A small image embedding model, trained from scratch: 2.8M parameters, trained on made-up ball-and-stick molecule models.
Rows from block 4 of a small image embedding model, named by matrix and row number. Rows with one number belong to one neuron. Each number is 128 + 32 x the weight over its row's rms, rounded and kept within 0 to 255. All counts start at 0. Numbers have three digits each. After the name is the row's rms in percent of the matrix's.
After each neuron's rows are labels from the 100 images, of 14848, where the neuron reaches its largest size: "peak at" is the part of the image that holds the peak; "responds to" is what is common among them. Only what is clearly more common there than usual is listed. The data: made-up ball-and-stick molecule models. In brackets: how many of the 100.
# gate: MLP gate (model.blocks.4.mlp.gate.weight, 384x192), inputs 0-63
# fc1: MLP up (model.blocks.4.mlp.fc1.weight, 384x192), inputs 0-63
# fc2: MLP down (model.blocks.4.mlp.fc2.weight, 192x384, transposed), outputs 0-63

gate.195 101:114116190144126123181127125109182154139153113093110222139113097092119118170081157132096128148164117116149108091149147178096080111090122138126136123163162073183132089135155128103031098104077178
fc1.195 105:157103131090141119073184125093119149155100099158124164074076137125161098151170062157132173141128205094092213106141082121120128124112128128121115163127116091120170117101133095147112138116147092
fc2.195 103:153120084124130219082131114134158091099112092183162137094162122114147128063124159075120162103091175131149152108131071148188130135081107075164087171141165165142136115182160145136155127166153128
peak at: centre (30)
responds to: dark backdrop (100)

gate.222 108:108146137174067141147158174143112118138084144117125131167130223114081186145153109173134119135186126126070093173185097074137115157062134156071146155089199158149090110161094066112117126142114126
fc1.222 100:156141116160106161099161108152176108171161122096163147078132170068094059133096153115148194141157116082189106164161125097144155142153098064133104089122129080133154149171100082117100119123119136
fc2.222 096:131115057171143159105161142150090117075134151128148058107233090118156101109120129144115140117142123118126127145176151131129146109162120125106160141082127141119168073162156145171049141067204138
peak at: top centre (37)
responds to: small balls on sticks (60); balls: twelve (31)

gate.298 108:147096176121065253122100155082098129162143157100190079141194151096120177122100120134132077142138154092125146131136148125148127113137106139152113117139136145150214159146112171143121146070149133
fc1.298 107:173076119131160020105144133135148178153114094139071144148110061131132092077146154147171130112094078096123135132107152103109127066108103176130164134189067115112044125130172138075140135173094137
fc2.298 108:122090087167141135072181132141167100136180161129149132177176107069096072121129129105148198143086134174166085123131138134100105189149093166101109089133091093122154144077168157081181146149105108
peak at: centre (33)
responds to: balls: four (31)

gate.33 091:106121141080183204153064127131181198054101104166111197102154144087112126147128114108156096101103131169128048153123122115173111116149195087158126077161104085120094128133136145184178092126091123
fc1.33 096:194156133158141122127175137150127130255166080094166145096155171116086092111083169089148112177133157140101105102093148112163129141026121100156149143092175143124083141084130059124084102102100156
fc2.33 097:150118147126137084168080140111159118080117079202075194062094166112088124096114159131057069117149085166120143095158137127125124062159129127137115155159126075123128124115090167054137151113110107
peak at: centre (35)
responds to: dark backdrop (100); balls: four (31)

gate.46 096:129131054104121026143086137113158089125154157174149160161109105064076173143137189119175095153161083059129092141136128123088126145124110127126086124142108104142172123083105144104095122163138129
fc1.46 101:125087065116136139163127091119120124109109167064072130095107063089132095123102102156124161138157095141149119121125093084146125130119175110179096090144104162112075057139091163145107166086117180
fc2.46 102:163085117149097113092088177115110127136138125094137105165118048128164152127136130128080113156106144125135131168150101159128123157144151058190077134199149069203129098098139130122122083163120141
peak at: centre (32)
responds to: dark backdrop (98); balls: twelve (47)

gate.349 108:140169146123115125122146117125096063144098067146158079107067116092081113091103081097136133059173159150125192129104139120113114211204085121164150130132185138086121137135148116060148100143087157
fc1.349 116:086045122110120154076132133137183134094144178144123174135084162174075161146146133155140186170138132134149142092062168103105083108127115119081178104094162102155089144133051124119142094110106132
fc2.349 101:102123146093085125082149134145151077089125178151087130181127152075108136141080088071112122118115150174146152134114155146181214137149140158156169128103108138114205107093121140160084085122106093
peak at: top centre (26); centre (25)
responds to: dark backdrop (99); balls: twelve (29); balls: eleven (27)

gate.335 121:116104130146092117150154109084198194145100065114116119107078139129115153113120130152134127132131158119099125090150123112113198117095104124191134101120121064105169109128113173091112093068147101
fc1.335 118:055136118098146107134097140158119104093124127122116125111116094089141170120133187163157098104151159100113084144133125113130141086109097120128143154122175168111103090203103100000090131092137039
fc2.335 120:145149116157079069140139118144119158146103127105116135148082149116121101098102123143120157103133076180143122104138163141044148194133039122123156081134133155090080100153134116210195085104149113
peak at: top centre (30)
responds to: dark backdrop (100); balls: eleven (30)

gate.339 108:115151123107098143109147129165074133149186181097139095127142214136155129148150128160114180061123123125152101073090151122078071087167155119108120120159099130112154095092113094077140114177183087
fc1.339 109:140147088154105132154107100132142144106155117121133164113119179110116186176146139172074161126144148154106121098104123095107104086177115093141138177173111150101114143101129173146142161081189095
fc2.339 108:150144194137121145105098150178116148112140121131155085136138164056115079141143054127124077104104103098115066134125096157144130121119104149158099153126166154156108081123119198098125177071192136
peak at: centre (27); bottom centre (25)
responds to: dark backdrop (100); balls: twelve (30); balls: eleven (29)

gate.237 092:130126114151080149129154132080087162107118142158079169142095132095071121090097135121098151173203145139086067163118106108171144111074139108132146104135154094076111111102140187130095126093137126
fc1.237 094:154130107097129101116126078139092139108109127166089123060146084124097146182128145112224072117116158157122122113144124036101188094086132189103182116053094129192164186113130067120120142163151099
fc2.237 084:110135115189112166104190130127209072146109145115164117136081116135088089113143104181077086117125113164069070157189146105106143173160169140114138134155180143121153129101146158144174146134051109
peak at: top centre (37)
responds to: dark backdrop (86)

gate.304 104:079124143081119127135155116125240155117066147129123125130088088154178191140112158082080130136107160139219126132152150104127119139141075122105149156099130135160148166125087114100122165102161072
fc1.304 102:156155124177147127122127098116119109162073052082138150047151106121101091134138145114116188133135133116110151140129171177201171138142094118150142080110088172104148095178152104131096158158177132
fc2.304 103:124154110178129115104064125134101120127147094119086103094123143135139106161137130147107163144105145173171148109132144069097102116149184111101126106156149143120119093168084127156177152131121136
peak at: centre (25)
responds to: space-filling (91)